{
  "dataset": "made-up road signs on poles",
  "encoder_width": 256,
  "decoder_norm": "rmsnorm",
  "decoder_mlp_ratio": 2,
  "decoder_inner_norm": false,
  "optimizer": "muon",
  "momentum": 0.9,
  "adamw_lr_other_params": 0.0012,
  "max_grad_norm": 0.5,
  "batch_size": 256,
  "final_lr_fraction": 0.1,
  "warmup_steps": 740,
  "adamw_weight_decay_other_params": 0.01
}
Rows from block 6 of the image encoder of a small image captioner, named by matrix and row number. Rows with one number belong to one neuron. Each number is 50 + 10 x the weight over its row's rms, rounded and kept within 0 to 99. All counts start at 0.
After each neuron's rows are labels from the 100 images, of 14848, where the neuron reaches its largest size: "strongest on" is what is common among them. Only what is clearly more common there than usual is listed. The data: made-up road signs on poles.
# u: gMLP up (value half) (encoder.blocks.6.mixer.u.weight, 384x256), inputs 0-255
# v: gMLP up (gate half) (encoder.blocks.6.mixer.v.weight, 384x256), inputs 0-255
# out: gMLP down (encoder.blocks.6.mixer.out.weight, 256x384, transposed), outputs 0-255

u.223:41 37 38 55 49 58 46 55 53 49 57 51 40 65 44 49 47 66 30 41 44 52 31 77 60 57 48 56 43 46 46 46 42 54 53 56 44 67 56 65 32 61 51 55 58 60 50 46 50 50 39 56 44 52 58 56 26 48 52 63 45 40 43 48 47 52 44 52 55 47 45 54 52 57 47 49 44 39 44 61 55 50 38 71 48 52 59 48 33 43 53 51 54 46 38 62 45 58 54 51 41 51 61 55 60 61 45 38 43 60 49 72 39 59 46 40 65 67 41 38 65 39 60 47 35 46 60 51 63 52 37 46 40 57 27 51 52 47 44 30 51 46 42 57 53 42 69 34 57 52 66 65 39 59 48 38 46 38 47 46 45 39 45 64 57 52 51 54 71 61 48 58 54 40 36 63 44 56 25 72 32 63 62 58 47 43 44 46 75 50 61 75 50 43 49 46 51 50 38 59 15 52 34 43 30 48 51 63 50 58 52 48 58 44 63 47 54 51 54 43 45 68 54 34 25 41 60 48 50 54 52 48 44 55 61 69 63 27 55 39 46 48 50 50 63 51 47 34 38 51 47 51 66 47 50 46
v.223:71 40 64 51 44 36 62 46 59 49 59 42 56 38 47 59 49 55 57 47 57 45 52 35 36 52 59 68 52 68 36 45 35 52 42 57 56 29 59 64 32 56 40 56 74 45 38 53 61 62 61 53 34 61 41 45 41 56 63 35 72 59 50 59 69 65 51 37 65 55 37 48 55 40 56 37 58 64 30 62 66 54 44 47 53 58 42 44 50 42 51 58 35 59 65 44 56 38 63 44 58 49 63 61 59 52 55 46 43 65 29 37 57 48 57 52 48 50 44 56 51 41 49 54 48 33 58 32 34 56 41 51 43 49 42 65 46 39 48 67 57 43 49 47 55 65 59 30 45 52 49 59 48 58 58 41 36 67 46 51 56 39 42 63 65 40 37 68 44 34 41 54 34 44 36 38 46 54 44 59 53 29 52 42 41 47 53 53 48 68 52 61 42 52 41 51 59 30 54 40 52 62 57 37 51 42 47 47 57 33 42 48 49 39 60 32 49 39 50 46 60 50 46 65 34 52 48 59 54 44 61 51 42 44 49 47 66 56 59 29 43 53 54 57 63 31 40 45 45 41 33 59 53 55 60 60
out.223:24 40 58 62 38 49 39 59 59 66 50 47 47 48 53 72 54 42 48 48 52 38 60 14 53 25 26 44 44 58 35 57 47 51 63 50 41 36 26 43 55 58 30 64 35 46 60 33 68 48 34 47 41 38 45 47 60 54 44 44 59 59 64 35 63 54 38 46 51 77 50 36 53 68 35 61 54 53 47 50 40 58 51 66 44 52 58 62 51 49 43 42 63 56 52 58 55 51 63 36 44 65 46 38 53 51 37 54 52 38 60 44 50 48 52 64 42 55 56 55 51 48 40 41 46 58 18 67 51 52 54 53 63 61 48 50 56 51 76 37 40 48 62 45 49 58 61 59 46 47 48 41 40 48 44 47 45 46 48 49 43 42 64 48 55 50 44 52 40 54 55 57 51 51 56 56 51 46 57 46 50 67 32 43 36 69 54 42 56 40 52 56 63 54 63 61 52 44 49 49 51 37 54 55 49 67 50 71 61 33 41 63 40 45 51 56 68 50 41 50 46 48 48 62 46 60 59 53 66 33 33 45 53 47 54 57 50 47 52 49 25 56 55 34 42 56 39 56 46 60 46 48 57 57 59 41
strongest on: blue face

u.125:49 63 61 35 53 37 41 47 53 60 36 54 63 65 75 61 45 48 41 32 48 47 66 36 61 64 57 50 36 48 36 56 59 48 46 56 38 57 44 38 31 56 46 51 49 51 40 46 37 48 48 45 63 56 58 52 54 51 51 58 41 74 49 50 33 44 57 45 48 37 52 53 43 53 36 57 60 38 68 38 68 45 55 53 40 59 32 47 61 53 53 58 43 39 59 51 51 40 63 34 36 51 55 39 59 30 51 60 47 39 40 52 44 45 52 55 40 59 34 52 49 50 68 58 40 65 56 49 53 47 45 49 51 53 65 47 58 52 56 59 52 51 53 69 50 48 56 63 47 37 59 37 70 39 58 41 50 31 66 53 51 44 42 59 69 49 58 43 57 43 36 40 58 30 29 49 58 62 57 54 66 29 55 39 42 62 62 46 44 52 61 56 69 57 70 41 34 52 47 33 56 54 42 46 54 53 61 74 62 59 54 38 52 32 62 53 41 58 47 41 44 44 50 45 53 57 46 38 45 41 52 60 60 41 40 76 45 45 58 52 45 58 53 59 57 73 43 47 56 55 61 25 56 45 45 31
v.125:51 55 53 45 42 43 49 41 40 35 40 44 64 34 46 52 50 62 56 38 59 53 48 61 41 75 65 68 49 55 53 28 70 44 45 49 48 51 52 41 54 42 53 65 44 57 42 50 44 38 46 31 49 48 68 46 47 47 43 46 28 60 64 31 47 46 57 26 63 28 48 34 55 41 57 57 48 30 47 60 48 42 57 56 45 46 58 54 65 69 53 69 48 55 38 72 56 58 35 79 51 64 44 54 47 51 66 54 49 50 52 27 57 55 44 40 53 62 53 59 38 56 52 50 47 57 46 53 58 53 37 43 51 49 27 58 58 54 57 46 56 41 26 52 52 38 40 68 33 51 38 39 65 64 46 51 55 43 61 56 42 45 41 59 54 45 55 47 44 64 57 51 52 42 64 30 48 59 46 49 49 47 39 50 46 47 49 36 47 54 51 58 44 40 43 48 46 53 60 45 36 52 47 61 44 53 51 48 41 25 46 56 60 64 56 37 44 46 58 65 56 46 52 33 52 50 59 44 41 34 73 62 50 42 46 38 55 53 57 58 41 33 33 50 38 47 55 36 43 46 68 59 77 57 56 48
out.125:48 33 53 52 41 53 27 44 39 56 53 36 42 46 35 52 51 58 57 75 55 56 51 50 46 55 54 41 66 47 70 48 24 59 54 54 45 34 44 31 52 47 70 53 49 43 47 49 40 49 56 56 34 63 69 31 48 42 53 26 62 38 34 47 40 57 58 56 38 43 56 49 42 56 70 47 52 44 40 41 47 53 39 48 66 51 57 62 34 57 53 68 43 52 61 62 41 36 52 54 44 49 60 56 38 57 57 49 45 40 61 49 60 53 55 50 47 26 51 61 36 47 50 48 60 40 47 47 52 50 57 26 51 45 46 52 54 44 72 48 52 60 51 40 60 75 39 61 65 59 46 47 60 57 48 40 65 56 63 56 70 59 42 51 46 57 49 41 42 39 24 53 48 58 56 46 47 52 69 46 40 37 55 49 36 45 44 70 57 50 28 47 45 61 40 54 61 41 55 58 46 53 43 50 45 49 61 36 52 66 70 54 34 58 58 54 61 66 42 64 62 53 55 57 54 51 58 41 52 47 61 40 49 39 45 41 51 51 49 45 65 34 53 54 48 23 61 53 31 53 40 66 59 46 37 56
strongest on: green face

u.27:43 46 55 48 49 46 48 38 38 37 40 61 42 37 38 46 32 46 47 68 49 57 53 40 84 34 44 45 34 52 49 69 57 52 42 63 41 64 55 54 58 39 49 46 56 42 57 44 50 43 58 48 51 40 50 45 53 56 50 57 52 73 43 46 54 45 44 60 44 57 37 51 60 44 55 52 60 51 51 42 28 53 63 58 49 47 46 41 53 38 48 55 49 46 59 68 37 42 33 67 56 50 54 48 62 55 51 47 82 47 43 41 49 50 40 62 54 44 66 69 45 60 48 65 48 53 39 52 59 52 35 51 77 62 58 49 50 63 46 48 29 30 58 50 49 51 50 58 46 70 52 55 30 46 49 36 40 30 44 55 33 61 53 64 47 52 73 60 62 70 48 50 47 39 35 34 60 47 62 61 43 52 46 61 51 43 60 53 62 54 45 50 36 43 46 46 68 49 41 45 52 70 37 58 54 41 46 58 51 48 47 41 45 55 31 62 62 58 50 29 46 51 49 38 38 56 48 49 71 51 64 62 53 42 22 69 62 40 48 33 47 49 46 60 41 41 46 54 46 56 42 51 44 40 48 53
v.27:47 41 54 31 55 30 44 40 40 57 61 44 37 69 53 44 50 44 63 41 31 34 34 52 57 60 46 65 47 41 45 32 55 62 46 59 57 40 56 51 60 44 62 52 54 61 48 50 54 38 41 64 36 28 65 70 46 60 53 66 48 43 47 60 55 45 38 65 46 52 56 45 16 44 44 69 63 34 50 61 40 38 40 57 48 48 49 34 46 50 62 47 42 40 35 47 49 50 58 44 51 58 57 66 59 39 37 62 37 60 31 56 38 46 57 59 37 48 71 48 57 43 63 49 53 59 39 54 40 58 40 59 38 54 33 48 53 43 53 70 40 44 27 55 59 62 59 63 44 61 46 56 49 44 57 55 53 43 54 49 41 63 69 36 60 61 55 43 37 45 43 61 69 55 50 55 47 62 59 41 33 46 57 56 47 48 62 36 43 46 55 62 42 45 45 35 52 48 56 49 60 49 68 45 61 51 56 58 51 56 43 53 39 49 50 68 44 36 45 61 62 58 57 50 50 53 50 43 41 57 47 64 42 45 64 47 50 39 56 61 70 54 48 45 58 37 44 70 34 47 72 31 44 42 43 41
out.27:19 45 65 71 51 49 36 49 59 65 32 53 57 51 50 42 41 48 68 38 67 50 31 47 66 49 52 51 43 37 45 47 80 45 58 49 53 69 54 54 44 46 43 50 43 62 39 41 40 52 46 32 51 46 53 67 51 60 50 48 44 41 54 42 64 33 44 56 46 55 54 51 60 60 54 33 37 53 54 36 53 55 48 58 39 49 26 40 46 45 59 43 60 50 36 48 42 39 64 52 39 56 45 39 52 51 49 62 28 53 53 54 42 39 52 30 46 40 39 29 47 64 50 47 45 73 56 37 34 41 48 49 37 34 60 62 32 63 46 62 56 36 69 45 39 60 70 37 49 61 46 55 50 62 32 50 50 54 55 47 52 47 50 47 46 52 52 46 56 44 50 55 59 61 44 46 76 54 56 57 64 56 32 46 47 56 49 51 48 51 40 60 50 57 47 51 58 41 51 42 54 59 65 29 68 53 47 69 52 50 43 42 46 58 65 57 49 37 56 56 62 50 56 43 34 66 56 33 49 54 43 35 58 68 46 46 48 42 67 49 57 54 53 65 72 46 52 65 56 39 44 50 55 52 58 59
strongest on: green face

u.354:47 62 57 48 40 53 50 44 47 46 36 60 60 56 40 50 48 46 72 55 44 46 43 39 46 65 35 37 46 45 63 10 61 52 29 60 42 44 64 54 47 56 47 43 34 42 51 58 43 55 50 71 47 59 53 32 52 36 40 52 56 27 55 53 42 67 39 40 43 37 47 53 48 54 39 60 56 46 51 58 51 38 57 64 42 59 51 45 55 48 68 66 55 51 43 50 54 53 39 69 72 64 43 41 59 54 49 53 63 41 59 55 51 48 47 46 45 33 56 43 54 43 60 57 42 43 46 68 45 51 64 44 37 46 68 63 48 36 57 63 43 41 40 64 39 42 48 41 55 57 57 42 48 57 36 57 56 48 51 45 55 32 46 68 43 40 32 45 59 53 49 25 46 49 40 24 61 41 51 42 56 61 41 55 39 44 58 49 54 56 61 34 57 50 40 43 52 64 58 64 46 59 52 66 71 47 45 65 52 49 63 60 38 60 60 45 60 54 42 50 44 50 59 37 47 33 67 40 39 40 44 43 51 50 60 51 79 59 47 44 56 45 42 53 41 27 43 47 58 34 51 55 56 57 64 64
v.354:44 59 80 53 64 54 32 52 44 64 53 70 54 47 46 52 44 40 45 57 52 58 55 61 33 48 46 65 58 48 53 50 43 19 51 49 54 43 54 38 55 50 55 48 41 56 53 48 62 46 54 71 56 56 61 66 53 63 48 45 43 37 63 63 41 53 55 40 61 49 45 55 51 41 72 33 43 54 58 40 50 37 34 65 61 58 57 47 44 37 49 62 42 49 55 55 50 39 29 49 31 31 62 41 48 38 46 48 59 36 46 63 51 58 49 43 61 48 45 71 59 46 46 53 63 45 49 57 69 31 59 45 72 57 50 51 54 57 32 49 54 32 53 51 41 43 51 61 50 28 45 46 44 78 48 33 50 47 49 56 67 65 58 27 33 45 41 46 35 42 59 41 63 49 45 58 44 35 44 57 48 57 43 37 37 53 46 56 64 55 49 48 44 65 60 50 47 47 27 37 58 44 30 48 61 48 45 76 58 37 48 44 38 44 57 43 69 50 72 46 52 40 57 69 39 57 56 48 49 38 54 55 59 56 44 47 45 48 67 52 45 52 45 62 50 45 53 62 56 44 49 43 51 47 43 47
out.354:42 50 62 61 51 47 34 66 44 68 57 33 49 63 48 51 53 65 56 55 47 37 64 58 57 54 48 58 64 37 59 34 58 56 39 54 53 44 35 76 42 33 51 45 47 57 64 52 55 31 45 68 36 51 48 52 58 66 41 51 43 31 54 40 46 39 52 50 55 61 44 69 48 42 51 54 46 53 45 62 69 64 60 50 44 59 47 65 37 50 41 55 50 58 49 43 38 50 49 39 34 43 40 41 42 43 53 59 54 43 46 42 51 58 48 53 59 49 60 42 52 45 51 57 47 52 58 36 52 45 59 53 37 38 65 59 35 57 51 35 61 48 59 35 45 59 43 67 35 50 40 58 60 40 54 58 53 32 50 51 58 40 41 44 61 64 52 72 42 29 41 39 49 48 64 42 36 52 45 55 59 43 43 45 37 56 46 46 51 40 56 43 60 44 65 59 56 38 51 69 39 52 48 51 54 50 56 37 64 48 40 46 61 76 29 78 45 56 35 39 44 40 29 42 58 50 50 61 32 66 61 37 36 63 54 64 46 55 57 38 62 55 54 35 51 53 49 53 71 75 42 49 43 37 55 53
strongest on: blue face

u.252:52 41 39 49 39 49 46 60 44 55 40 54 33 51 49 45 44 56 54 54 41 51 24 28 60 51 50 70 40 45 51 55 58 59 50 50 37 51 52 39 52 48 50 63 54 50 49 65 28 63 47 54 45 57 60 43 54 71 44 50 46 50 46 46 81 49 47 60 68 63 43 52 53 59 45 44 46 61 62 59 51 50 44 46 58 33 41 66 48 27 43 56 42 26 44 52 56 47 39 42 54 52 35 43 52 45 54 47 43 42 49 42 39 59 38 36 56 42 45 64 50 50 33 53 33 39 54 35 44 51 67 54 47 26 45 51 46 48 57 33 42 46 39 50 58 37 47 55 46 49 51 43 35 67 62 50 60 52 42 55 21 69 40 51 62 57 62 53 55 57 19 57 45 42 62 51 57 59 58 47 50 47 56 47 68 45 47 30 53 47 52 55 47 51 51 64 88 44 66 47 32 48 58 51 42 44 46 54 59 55 41 50 67 52 53 52 57 60 57 35 58 49 42 40 48 57 54 62 56 38 59 53 76 51 54 54 50 44 49 44 58 47 53 60 31 66 56 36 55 56 68 42 59 68 50 54
v.252:65 62 54 59 63 49 50 75 41 50 37 42 40 50 52 48 55 59 47 66 44 37 54 66 64 64 60 56 63 70 39 60 48 55 59 44 53 55 49 48 63 70 39 48 50 43 58 52 27 46 60 53 54 54 47 41 49 50 49 48 48 31 36 30 40 46 50 38 62 57 49 29 70 66 53 44 43 44 42 33 56 59 61 37 34 57 39 43 43 55 53 61 56 46 63 51 55 60 43 65 53 46 51 50 26 44 61 53 45 52 52 42 49 70 37 66 37 66 52 57 48 43 64 68 45 53 44 51 39 44 34 42 45 48 37 53 50 37 60 42 64 53 43 46 61 48 38 56 59 39 38 50 41 66 50 45 53 40 62 55 44 53 36 39 44 50 57 51 49 49 57 39 47 57 45 49 54 53 72 51 47 59 67 52 53 47 44 31 50 59 60 30 49 53 55 48 60 30 65 50 51 48 35 43 57 43 63 59 58 65 51 62 26 58 60 49 47 72 46 36 48 68 34 51 49 40 41 49 41 54 45 39 44 51 49 50 37 63 38 20 27 47 74 58 56 57 52 43 53 58 53 41 54 50 54 43
out.252:58 41 77 55 65 46 34 34 50 38 62 77 55 51 53 47 57 48 39 57 32 58 66 40 39 51 37 50 50 56 51 43 50 38 58 54 40 57 38 47 41 62 60 41 75 47 45 58 59 47 40 45 43 48 32 47 41 17 66 35 53 52 45 64 53 49 45 36 51 40 67 49 52 46 44 37 52 34 43 58 51 54 50 51 40 32 57 63 66 58 35 55 42 38 58 43 54 37 56 54 47 60 58 66 45 34 52 59 60 52 35 55 55 30 49 43 47 60 54 52 50 56 45 43 65 40 72 44 67 38 55 59 42 61 57 62 55 52 62 30 38 41 41 40 44 53 38 41 41 50 46 38 53 50 55 44 48 40 53 55 61 61 61 38 63 52 42 39 36 44 51 40 56 51 44 56 65 36 55 53 60 62 39 59 49 50 41 48 52 56 48 52 74 44 49 50 39 42 44 57 63 76 55 45 63 57 55 47 59 46 56 51 33 53 61 46 53 66 65 51 39 61 40 57 58 48 48 48 30 52 43 33 36 35 53 35 63 44 70 58 55 50 39 62 55 57 62 54 47 35 45 53 45 67 47 49
strongest on: green face

u.185:46 79 52 52 60 45 51 47 63 61 40 57 58 37 56 53 58 57 59 46 56 35 58 49 53 43 31 52 49 48 33 47 34 43 58 56 44 44 64 52 44 53 31 32 47 62 44 50 50 45 40 40 68 48 67 45 57 52 66 58 43 79 54 61 57 60 61 38 40 44 50 46 45 39 41 43 51 48 35 47 42 29 52 43 48 55 63 56 32 47 59 44 60 48 58 58 55 37 64 49 57 48 46 41 47 62 42 39 61 54 36 54 54 58 39 75 45 32 38 54 31 36 53 65 39 54 53 50 50 59 47 45 57 57 59 71 54 53 43 68 47 57 43 55 56 54 55 51 28 44 45 53 59 45 41 62 47 40 65 54 46 49 50 50 51 48 53 61 42 33 52 41 53 62 57 63 55 66 66 57 61 25 60 45 56 52 45 55 49 40 39 47 38 53 48 37 40 50 34 77 52 61 58 54 48 49 46 59 50 34 47 46 49 41 62 51 41 68 59 55 50 30 44 56 64 69 51 43 15 67 35 49 63 55 45 49 60 54 32 39 39 26 44 48 52 50 52 51 44 46 60 50 65 48 51 48
v.185:43 41 47 54 69 53 68 53 67 37 55 63 47 56 42 55 58 57 48 55 50 51 60 63 52 47 38 32 62 58 51 42 68 65 45 46 64 59 34 44 61 66 31 45 53 50 49 40 42 57 52 54 45 45 49 52 49 42 54 41 29 46 36 53 39 41 41 37 50 45 37 56 57 43 30 33 50 47 51 56 52 41 60 47 58 54 70 61 25 40 51 57 44 52 49 61 46 54 48 33 67 50 42 62 34 61 56 30 44 64 49 58 36 45 49 43 65 59 52 29 62 45 57 42 50 39 62 45 72 36 42 43 42 61 40 47 44 63 35 17 58 50 47 58 59 63 58 42 44 36 58 59 54 59 48 41 65 46 45 42 47 47 44 62 35 40 72 30 35 56 43 30 45 52 54 50 48 59 52 57 40 45 52 57 58 50 39 34 63 61 51 57 49 34 59 42 38 61 61 54 62 60 47 42 65 49 44 43 50 40 33 51 46 53 56 50 62 61 48 49 49 46 34 49 52 42 56 52 61 59 57 55 57 44 41 61 55 34 68 38 45 53 38 48 37 55 52 41 31 22 45 48 54 61 59 44
out.185:46 42 37 56 41 51 59 35 35 53 53 56 51 54 54 55 48 29 56 50 63 55 30 50 35 50 61 62 53 45 41 42 63 55 31 42 45 44 55 43 57 35 57 40 53 39 62 37 58 54 59 48 54 49 51 59 48 55 45 36 37 34 58 76 53 45 65 49 55 42 48 65 58 55 42 57 44 62 55 37 55 47 52 42 50 60 39 50 49 40 51 47 38 37 51 28 52 60 36 43 47 60 46 47 50 41 63 27 51 54 65 51 44 61 43 51 65 62 46 43 51 47 46 34 54 59 54 36 48 39 43 57 45 56 62 50 41 53 50 52 53 61 38 38 40 64 58 61 68 52 47 40 56 41 44 34 64 59 46 50 57 62 32 55 53 34 61 52 54 40 58 73 46 62 28 53 32 59 47 39 39 51 40 74 43 56 50 69 46 40 67 57 45 51 51 53 46 32 64 46 54 56 68 31 40 27 70 40 53 50 72 50 58 41 62 53 51 70 46 40 47 53 61 54 34 45 41 45 70 64 57 62 46 56 44 50 47 46 62 50 53 56 41 52 42 46 36 73 63 49 73 55 36 54 66 63
strongest on: green face

u.40:41 50 57 57 55 53 63 45 62 39 48 78 47 38 53 69 65 35 48 44 47 67 54 65 53 69 39 41 54 59 69 37 56 45 55 45 41 47 39 54 56 56 55 65 61 37 38 51 56 43 49 70 42 55 45 51 42 39 53 57 68 31 50 47 45 53 53 45 48 56 45 53 66 47 51 42 46 54 31 48 50 42 47 64 49 53 55 63 43 47 44 47 66 40 59 71 47 40 39 44 58 29 40 58 58 50 57 37 30 56 39 55 50 63 41 49 42 61 54 43 64 49 41 60 49 57 46 39 41 64 53 49 52 46 58 39 47 40 40 58 61 41 35 51 68 60 52 54 39 43 53 46 44 59 62 46 32 51 51 45 52 44 48 51 34 51 36 47 41 66 20 42 32 68 69 56 31 36 53 64 49 55 56 54 57 37 42 40 47 43 38 57 41 48 54 46 62 52 43 84 27 59 41 53 52 49 50 37 41 51 32 68 35 58 48 53 58 60 48 57 65 42 39 30 50 53 55 48 57 51 52 51 49 55 57 50 54 31 48 68 64 33 52 48 45 52 61 45 50 47 33 66 50 53 65 53
v.40:47 36 66 48 42 60 36 47 41 59 50 47 39 48 56 48 53 42 60 50 53 35 34 44 44 55 47 56 50 50 50 70 75 35 58 52 49 66 49 53 43 46 37 62 49 31 46 43 56 62 53 44 70 47 58 46 56 71 48 26 44 52 43 44 52 26 56 54 51 62 49 65 62 54 39 40 45 36 47 70 49 68 58 42 45 36 63 73 49 45 80 56 41 48 49 42 48 57 43 42 63 48 62 59 61 57 50 44 44 61 61 50 60 51 48 52 60 44 47 36 63 40 34 36 62 48 50 54 46 50 59 39 56 65 58 47 58 48 58 71 44 59 32 53 69 55 57 60 57 50 41 61 54 58 40 53 34 34 46 51 43 49 55 50 49 47 39 45 62 25 53 53 62 47 44 37 52 67 43 48 50 39 54 65 43 61 52 40 56 43 33 44 45 42 62 45 62 43 36 48 54 32 47 37 50 45 49 44 45 44 45 55 44 54 61 41 45 70 59 34 39 50 52 53 47 44 71 41 58 48 51 51 57 48 41 41 32 53 56 72 52 38 52 42 38 46 40 57 44 56 30 61 30 21 61 48
out.40:48 43 65 54 54 49 56 55 50 49 36 38 55 52 56 71 53 43 69 51 63 47 46 54 45 27 52 45 38 51 42 43 50 56 61 50 51 51 45 41 47 51 47 32 35 26 67 53 44 63 45 43 58 45 53 44 58 33 66 39 36 55 51 60 34 41 63 56 39 41 59 58 56 58 43 58 60 55 57 35 54 49 49 49 48 78 48 45 63 62 51 49 37 47 45 43 33 42 52 34 56 56 43 41 43 39 42 50 38 20 44 66 50 49 37 60 54 52 49 43 48 55 34 65 73 44 45 49 44 37 56 43 42 65 59 54 58 46 41 57 61 52 46 52 44 64 61 60 70 62 66 53 50 40 39 55 52 32 59 37 66 50 46 52 59 65 54 53 44 46 70 39 70 46 61 29 45 34 54 55 66 53 39 57 57 41 52 31 50 42 36 42 35 38 53 49 67 64 46 44 52 46 46 47 53 52 58 46 57 56 60 36 51 34 56 37 56 49 61 53 29 41 57 59 32 45 53 65 47 65 47 62 39 56 51 35 33 48 77 51 40 55 59 52 39 48 63 39 64 40 57 54 51 46 45 52
strongest on: blue face; red rim

u.2:57 48 65 47 46 43 41 53 62 51 51 52 57 57 57 59 43 75 49 71 54 50 49 57 58 39 60 58 42 51 64 46 56 49 46 42 51 48 61 54 57 54 59 42 47 51 53 17 74 66 55 55 50 47 59 55 40 42 57 40 24 56 57 64 42 45 45 63 54 45 49 62 65 56 46 33 50 42 59 42 41 42 63 59 48 64 39 62 45 51 46 56 38 61 63 50 52 46 44 48 49 53 63 48 61 60 43 61 43 67 42 37 42 32 40 55 56 44 63 26 77 50 29 42 55 64 40 58 51 60 43 36 59 53 44 40 52 54 26 56 43 64 41 41 38 51 38 59 49 37 47 66 58 55 42 58 47 56 40 63 48 69 56 57 30 60 73 50 59 54 45 28 51 54 41 43 59 49 51 48 56 42 36 42 54 50 36 26 50 47 60 31 52 44 50 55 42 58 56 54 38 51 58 36 56 55 46 57 59 43 36 30 46 50 59 49 26 53 57 57 42 41 48 59 65 35 59 47 53 33 51 40 42 40 50 47 69 30 52 46 47 40 46 50 52 53 46 36 52 44 41 42 48 72 49 56
v.2:47 48 68 68 47 52 37 42 45 52 46 56 64 59 45 35 35 42 55 60 45 61 52 38 50 43 52 26 54 41 64 42 50 58 60 47 53 33 53 53 53 53 51 51 62 74 49 62 70 50 57 47 46 48 69 52 46 66 28 55 56 62 39 64 55 56 49 58 52 48 59 36 54 79 50 51 35 45 59 38 49 46 59 48 42 22 49 61 62 45 63 45 56 56 50 55 41 47 57 53 64 52 46 27 42 49 46 45 48 38 39 42 37 57 50 57 50 61 55 57 38 59 52 43 29 37 45 60 39 45 71 54 43 47 68 54 44 44 26 66 40 48 68 51 31 51 54 75 52 56 58 49 48 57 61 45 43 69 55 47 51 42 40 62 31 45 43 48 58 64 58 47 41 51 61 34 49 45 47 58 66 36 37 41 59 49 48 54 47 66 55 52 52 58 53 55 39 61 48 38 37 54 50 57 56 36 38 42 49 52 38 61 45 84 37 55 37 41 40 53 44 47 53 62 47 46 63 44 56 40 56 41 39 38 26 60 50 40 61 52 51 56 32 36 37 47 51 47 57 43 56 49 60 57 52 56
out.2:45 60 44 74 54 25 60 50 59 65 68 58 51 60 33 50 47 55 37 44 28 62 58 37 55 58 39 38 62 48 71 55 52 66 56 45 51 57 45 58 45 46 48 63 67 57 44 51 39 39 30 55 38 42 54 64 45 49 43 44 43 53 40 44 53 41 59 51 55 64 58 49 50 45 56 47 54 52 30 49 47 46 59 54 55 58 53 37 58 37 72 58 44 34 56 60 66 61 32 78 52 45 58 40 55 44 36 65 55 46 65 34 56 50 45 44 44 68 53 45 44 29 64 29 24 60 39 36 49 50 49 38 50 34 34 58 45 49 68 34 67 39 52 48 58 62 41 49 48 51 58 58 56 53 46 41 56 37 55 55 49 49 48 55 68 57 49 64 48 63 54 63 40 67 68 43 44 44 47 49 46 44 56 60 45 51 51 70 36 32 54 42 40 52 47 50 51 52 35 50 63 35 52 60 25 55 35 62 56 49 36 50 50 53 52 45 51 63 49 47 43 76 57 57 48 49 52 50 40 50 55 56 63 57 25 47 39 55 54 51 45 48 40 43 47 48 50 54 55 35 53 43 53 43 59 54
strongest on: green face

u.338:66 39 48 64 50 46 36 58 59 56 37 61 57 29 46 50 37 54 49 41 54 43 59 45 61 45 48 59 46 55 45 47 36 57 36 48 64 49 54 43 58 62 60 36 55 45 62 40 55 53 41 64 60 41 53 44 61 65 52 49 50 41 45 37 49 46 49 69 35 55 48 38 63 50 35 27 57 39 47 50 54 56 42 43 53 60 46 52 54 48 39 49 61 64 45 33 53 58 60 35 52 48 52 47 53 40 52 62 62 55 54 59 58 50 48 52 56 48 60 44 49 56 56 51 47 45 62 54 51 46 42 43 30 58 61 42 26 39 25 63 32 39 66 62 53 23 32 60 52 64 36 64 55 68 38 53 45 39 61 64 51 78 27 56 47 59 40 57 52 55 49 62 50 48 65 37 56 43 38 61 58 50 49 60 45 29 54 46 51 27 57 45 51 49 52 52 66 51 37 37 51 57 60 40 36 47 59 51 49 57 46 35 56 43 40 64 42 63 49 51 50 51 65 59 60 43 46 51 44 30 51 37 47 52 45 53 48 56 55 72 41 64 71 42 42 65 48 44 61 60 58 24 59 45 41 27
v.338:49 49 59 41 59 48 55 61 64 56 32 57 29 35 53 47 60 46 52 49 34 60 33 48 34 37 48 47 52 64 37 59 54 49 43 38 51 30 60 62 32 62 45 26 47 61 48 50 54 44 50 40 46 48 60 54 52 51 53 57 58 39 47 45 60 46 69 41 60 85 53 58 60 56 61 55 48 60 43 57 39 49 52 45 50 52 38 47 48 41 49 64 41 33 62 45 58 31 43 50 42 43 49 63 56 56 58 40 49 51 51 57 47 57 60 64 52 54 66 57 55 35 38 46 47 50 61 50 42 31 50 38 27 59 43 75 53 47 58 38 71 44 44 60 46 29 49 65 44 57 42 62 49 52 40 53 58 59 35 32 54 58 52 53 50 48 29 41 46 56 49 39 59 56 50 60 62 46 47 43 56 61 50 61 66 37 48 52 57 37 52 39 47 60 42 51 50 38 42 46 28 45 61 62 52 47 73 53 55 50 56 53 45 64 64 39 55 32 55 57 53 41 59 55 65 52 72 62 64 57 48 62 62 36 41 51 40 38 43 55 57 49 55 53 26 35 42 53 42 64 69 42 58 50 40 59
out.338:59 35 49 45 29 42 59 52 52 59 40 50 45 51 53 50 39 32 48 47 68 44 54 47 47 56 39 51 46 57 43 62 50 40 68 60 44 45 51 41 61 38 47 45 49 55 44 32 58 53 52 60 50 38 45 60 53 35 51 46 25 55 66 48 77 44 39 52 35 62 65 38 38 45 36 67 51 57 48 49 52 28 58 48 37 44 40 47 34 65 68 46 42 38 41 71 58 59 63 40 63 45 54 44 77 60 39 53 48 56 46 59 73 46 47 23 50 45 55 43 66 46 51 63 57 53 33 30 66 52 52 60 56 53 49 49 47 45 53 38 53 77 57 45 49 53 44 50 50 46 60 54 55 36 45 58 60 55 50 57 50 53 46 41 53 43 53 45 51 78 39 59 45 54 39 61 63 58 51 59 50 48 50 51 46 49 65 57 61 46 41 47 53 65 35 50 56 49 58 61 69 41 66 70 53 52 48 48 48 57 44 52 34 42 42 34 30 50 54 55 45 56 29 50 33 38 54 46 55 38 47 54 45 63 64 39 51 49 59 45 45 73 48 43 47 38 57 57 50 49 28 38 51 59 59 32
strongest on: green face